{"dataset": "rendered made-up planets", "mask_ratio": 0.75, "encoder_arch": "vit", "encoder_dropout": 0.1, "encoder_layers": 8, "residual_init": "zero_last", "final_lr_fraction": 0.01}
Rows from block 0 of the decoder of a small masked image model, named by matrix and row number. Rows with one number belong to one neuron. Each number is 500 + 50 x the weight over its row's rms, rounded and kept within 0 to 999. All counts start at 0. Numbers have three digits each.
After each neuron's rows are labels from the 100 images, of 14848, where the neuron reaches its highest value: "patch colour" is the nearest of a few named colours to the mean colour under the peak; "top examples" is what is common among them. Only what is clearly more common there than usual is listed. The data: rendered made-up planets. In brackets: how many of the 100.
# fc1: MLP up (decoder.0.mlp.fc1.weight, 512x128), inputs 0-127
# fc2: MLP down (decoder.0.mlp.fc2.weight, 128x512, transposed), outputs 0-127

fc1.252:490555526517539522475570597578560516469535494531516569543521473463477487542450462524496457509483493474481543475526543492510412472446455464493505486481468465520473464489451533506524439543530460478422422411525556602613589574542552510586558589619502608509496544514502537552485510525546541584455509496396429374391412428512441495597509503498471462508556477534446522493428497419445512468549
fc2.252:534481499493463556491432506507531436590455493515400402476565525560601537509549627476443509529466554495492486522544483517514486465620492592532494467533504471540563550538402444557502546474475520467502478493483477473548464503524467563478479369414441386574481425424500475482558507566434469488477474508489426477521457520510542492483559449478573583535545551364528511561578483551448543451556
patch colour: pink (32); grey (30)
top examples: banded gas giant (83); full (62)

fc1.254:468484526485561519497472504495461560546558483553535505571526524566613436549554534519491437477457482454542514498460483526518598484506569491486501486496510572481548493470450513539481568459390623483399407425464466378534497426552509522545534499419484526496569519499482547537569604519546514438658644499508489500432500459509484425483481502435502504473419504437447472548500509522512408542555
fc2.254:525462495522500480509641492464504485460557543430476552436478486442453532530491442596449472537548487531521448514559574517496442490444463494493499476503549479561449517548618521479499464528578433465372510475495446562547512521472544475486474504599489505559432496518540484474369471529445517552654457474572488427496452492494406578572512484550456458435579523562570520433493521439446596454482
patch colour: grey (43)
top examples: ocean world (38)

fc1.257:376637548505516535479427549578505515465505522493582489532521467455521518545592529507569467544546429413539516540544450494556508425515525463416491463445539512416516468483428381413451485458471490421439532606549544504564457531609504528492622487565490570461518553478496504533483509539566522533503444428505495537479555500494481464501494469524455530582394419448420471427472480528512513522508
fc2.257:459542522462504522541626420522496481437533458452482530507527558493523463526476537458566479572497474516500488467503497527409538598440428456420542486528466536600485439568587515513530436569510516492533509526527475471460501600492517615447442507462496497418428463523519510503376587516547483511396482515473484428434483451464555444431429527495543520491522478660522539607463542447506517512408
patch colour: grey (31); brown (27)
top examples: rings (100); full (54); lava world (49)

fc1.451:493401443427535505497515501484485571617620551527449557558463535494539488505597507423478454371515646620508477500464469535515505476500498474546411486480481573641501499420391529510472512534471527471514486497488470391589531463488476552567478504461502482526440443543495575587589506602478523534509460494522489488500441482484487509554479542467459468509470529505510487582507539522409479493534
fc2.451:439463526499481499468559477570566627481484502479617445430503420377474503530480408538535504521555536501464488464474485442636542493477481510517542501579489551487446525520562477449446486476529509528505505491535542476429426479459497449482533518561488508411625558554521425427425585367613578440508554496466491483471545467537482452488521566526480585512556470514546432435482516464487532543527
patch colour: pink (33); grey (25)
top examples: glowing rim (72); full (64); banded gas giant (51)

fc1.53:504571568503589448425655562465476536562575496520517444488541398463554507467455503579482438456545468436478538514531462546493433443416521475553513442465555541534486488448421491479537452445518493645499463482448514513499483548576496435485570502487498528510566505561463486480536463537478476418521682653484471507535530479512486471444514443542526531486490488470416496512409497511515494502456
fc2.53:520505537515500539633424512483537330541390508477496420551424525563501521516509524395476442528468608569556459519527542507579553459652437462570389399474503480554459450468512533497485541505471500477516470485494472499531527485473520510484470532529533427570447360457517517476581543541447539527474468469518520497536545461491499506549501507478488407493397447459442523524547456508506472483520
patch colour: brown (25)
top examples: rings (100)

fc1.126:533520548614572522506536486564523577464444473540486593501475548447552502540543534425511558484512485476337486514553558508518395534546527527562509456468543574498491504469435470401538452503499510571489543618518557458569451485437467566576561447522444532513479543562560562546500591490534460558534375420506546529456470497445523409441512474509557431482528469494435437479527472519521459475436
fc2.126:505456550490552538516605463515452531506494513457508464451505488497503511571546480497550588456535504509450533495544560543466409642500559407423496501529599500446522538491507478524487552474493423470508526531501418492436549483526549455465434543511449569454538552354499476475514488470543496432487444478416512458477402460494490642503523482547472538549482536591521567514380521481560377493594
patch colour: pink (29); white (27)
top examples: full (78); cloud-covered world (38)

fc1.19:405459587518543487452553487586525594422650474596544494528596527494511489543480518561491511516474549446471473528541529483501474441419521437537464455448460469494496529427440461519531526491504511442505628606567592536538452503538553503527599488604485523476540529477490560472546565523565483599434431429513568511452477478463470431520506452501503486533476450513454516441447504414498519442408
fc2.19:450497509460475481473454524581562514654478515432549546507465459536637486393500422400578393532564518446515543481471453514547531469579483486494566572522556523499533510514554548450474570508545553475460476511466432453479497558493509372520432535521512471462460466584512491524495524509424536498496482482487500519539585487529544481603457586605488468424421519559504527617508540490452493504542
patch colour: grey (35)
top examples: full (70)

fc1.195:513643565431532474445540591509506603521545590494526522532548399447529468536522421539515480533493435564565585548468465466481443499447396470436500551510513562546483539462495496532482498504510510580512463487437454458501419553481503458553512548487531530484515508512510539439523482470521452459485622525488498490480598448599433443424530528433566482423519451364479397493436518509497472597494
fc2.195:425489499557505472542355493398479412550459580466450491482419660543463536471483524451501496412470515502506517503532522497510446480530570539599474428505484489565536406387501488460606533543399483510575518473520511505497566484431496617541455463524498426575513447540526566533507470550395532505539505495507468535526398505428571520507535500512467531545481536551479530496514415477483530454461
patch colour: brown (41)
top examples: rings (100)

fc1.102:559483504570463402502478439459474459506476536569388537568453497459607471456582520429433550522439482418449471470451509524529483484599630430506476487432438500529489582563459556511509506519425461596449573545535531492509538471440562530574580515488467537456480536473503495517519562491443478451488476468557516531432414486548398479501433473398604513470514422575445485550474501466465470469523
fc2.102:539481508488488548495590513516442470433485464440601489433565473497479514518476495639476481531634591518477501553555521499502474563471445478479588465450628552481508418490509507575580520527523524461462481487474480442468562452461506501456556461502470480563509499399490476430532528572442340528508451468515451478484555596525508605441578491490452480577462513408457518552525519444481531466560
patch colour: blue (29)
top examples: lava world (52); ocean world (43)

fc1.423:360405532504565491475525537567484515479592457496535519548519522541482526504511587546472463518509641427462458507559506486450422480449441510499464468419497488517484470503458426426535476468505461463445572609512597508603514489470563443594584504547531540482513596518541576549487544532501519631499436424472577520475521526440520448482492511475512416527422482469495465467490429433440547538477
fc2.423:409517529502513518508499419578535561574538518488512420409483471527540522448576535373612368525566434455502507518463486454578561489573532504572517535471539531427580484548488517473497582479482494497525463539470438489596549561537489490485425475549480509557467477543510470481596509438426578447456512507438441515535527518529472507447524488568455466456502513687512550501471582520483518448504
patch colour: pink (45); grey (30)
top examples: full (71); cloud-covered world (46); banded gas giant (36)

fc1.382:507492596569549434478624521569546566556479511467555586460511502520471453459571444469535492546473473416427413580475527429551458478605548474468573439484455449476460529541475519504494429484455451568471515593591554422501547475522430542519554530495449403483509463522475563525541515426466493541455428386486516485524448473448543549485429560484426551560564529515506541489427451505466445583521
fc2.382:551418514540517466488516524541405488482559607517482508560494471514453522539523577517481532560613546486496501552531497512375413629439489431547477468448552511455460510432481482503449426480405460530428540552526465457496567461508548444504499486494575493529555532450473577436593479493593550468608480440572457511473415452425449558427456455452544437530494447584480509484488515517560526467560
patch colour: white (32); grey (26)
top examples: ocean world (44)

fc1.213:536492461480465368400567590549454536504549484613525521530464513497502557518524542525570498541598546504544541522523458544477421494484440469539483556520454430421406481527495477439428412515485400535530550443474450459446429505439532436496543473495585519555487492567542543502551552491554602488527577645557559520510488491546466428458470463558508503471465430487431503393474467489458485467493
fc2.213:528508501501514511546522419439598460497452518476476518526432527506542459515485404508490529561433470511516482516471494424474511511453462524510546328550518604548462392350435444554600482544524559518520472541493506452495554437457562633505421533407514496475500519421528464474507498467490490497383496477545542581535504497486489521571473467442481491556574503442491462586520548571584484542477
patch colour: brown (99)
top examples: rings (79); moons: three (50)

fc1.117:429687636536528508524501524631527545570528530552534521500532471446593495621615435517494543465490374420501528536557428449533494380529505505480566466523383483500518522502423565455454481487510507455494577601490527513491468538518499496553520537570507511530537489513516509480506586468518545458515498456514499516451395474509424447509469492445429532483451534497492494514488471467528491490490
fc2.117:305434502505521501445574426468476463447581447453587622504526505470473486479484555536533409551574640466461519518573537535427420547483477491515546506535553595585495425532466518468557477473496431528538484504494448497534495490499463582443519516490528507446414573575465561550476453456470420462482506519486501424514558477479527543447445527515506529531554502580543498543464530519474580490573
patch colour: blue (32)
top examples: ocean world (68); full (57)

fc1.394:428505565493554502483497483634514574471603470540516535519551515503535499554587485576487458461518517437479542527508508453512481419350470463534455507491496513520509502490482465503452471495443529404324513561528528511531512517551537509561579492549507532477534522493484523500534607481566482629682507455463483528405504406475461450537462525511480454530477445509429486539437506463493478551474
fc2.394:470514485461478535537512448490491463578497526387453564454481479571470540488508509423511498607513510483524489515509544503572432452551472563501512495513508547626537533571524535462522555432527492416478508523525475571615623581505484519573415572546527512532390494469490511505510483475379436445482452555479487354517472404555452480506447551513465493491486491520602527568452530458423560526435
patch colour: brown (26)
top examples: lava world (51); ocean world (41)

fc1.204:458477612584548537465493550549481611464546500537486505500488537474514532554520552502468526525513494423414494520486545504524428399462424457535437456478499480530526518469450468482462477535481504508448612643601667499541412514537546509556568485531512498503516568464513581466480617561571543565480439379488522555490453552489515431502486526454556476503494485476429509477496423435479489470449
fc2.204:397478495471502536451514425543452528581566455439574509477511449492598556438559461495539426510614496467481547490545505484491540510566477526536499586545624528506542509546548531449541555485505491437467527534464426499521588546563484462460460524544546579423420523466529501548528492443362479410487457465464500450520517500544443546515475548556470553450446481639533547519396555442497447510567
patch colour: blue (59); grey (26)
top examples: ocean world (88); full (60)

fc1.224:456474527477485524520601498523516504474478414404497532481532501425502465573450500418559515449437441577470484471597521517461544581527528500503551541473405479501462452494489473503483430436584520417484461473457464521463556491444458504588497501517562557431477464591460417441548605536584442546480492558448436568488586565509404489561412546533525427491563580534484502504505438557516539414579
fc2.224:486449478464536484462372473537476554597609471472547469530470529541552588476569564533496402525555554495531494498559454531512527461561507508492479506562621495494533459462494414483431427461443469542539462552447468483533430532461499502462496478501524495588477513537433639460548486572446572452484540499520503464552504452473540451403494446426553527472415505459501417467545652536467562526455
patch colour: pink (27)
top examples: rings (63); banded gas giant (55)

fc1.240:437439438448493572554543518636533599588553517614492497569523482512556458570581479478565481478579626472441449482478386474523531382520522454516503460522435494482467479543418509411523524465493511458547528611501477421478435433589556546525510451509483592523473519606491520600537563467491516482477453518489563541535488451510452457486493508439497512489500515553447480464485516519495483445557
fc2.240:620479493470488452520457548425552527534448503539444460447490546451458518442516464497428519420469518533447518468555542487574549440539577540525482454496541471532500632403474451567514556515510546465512533489513491500467569467480466415555588604457492449513657435429470493443533432514425499481564482498512455534527464417502512493547545452584433572595479534418494533422462427514554470492550
patch colour: grey (45)
top examples: polar caps (66); full (64); banded gas giant (60)

fc1.450:455480505485482496484501595509431614555650513538501522534550500455499484430503455512544519488473528477484483464589473481515412396452462460494552504451413483493516527505442489379494484579509428502637620608534510505552416453508526484555577509573520518512484504562498556522477527564475515595352393559531561500471506483507449486501465493468504449519503478494477467477480484442443420464502
fc2.450:494496537468481457517513369580548480493513526534448594463468495504551500498452470516456501445474475509494513456510449491501524516494558498503538515505532484441499552457501552496541538524531499348389524528488406476419506418443510365518566472537559482409492498514536514578507491506479538480680461474523531553519528482541525544603516495616460635453598548570487549525511465555558554495478
patch colour: pink (35)
top examples: banded gas giant (60); full (53)

fc1.385:436589607498506500558483536613560541511523502533562564529571521466549524588605401523509509505563437413515535523537500480526469417403483462490467447531442504486547500479384482459496507533502516410340494614510539480475488536536578494540521466601535515468555537479513510525516532525512543541593451442511534527523469478438432433578527484510467419501466484527418479507455434432466499509442
fc2.385:435480505475496522490528418469515464443593442420435501413566478548541475448529590495516500613487496483469522479566489488445469526504454515484585549556496554548545455594489547442522482459534484475538509499544496556547555539492469552489476537581522502526382517532500540522500497479475419501341482546457483429477482389513474478401441511466463582496534539598563544646456526430464540449432
patch colour: brown (26)
top examples: full (68); lava world (39)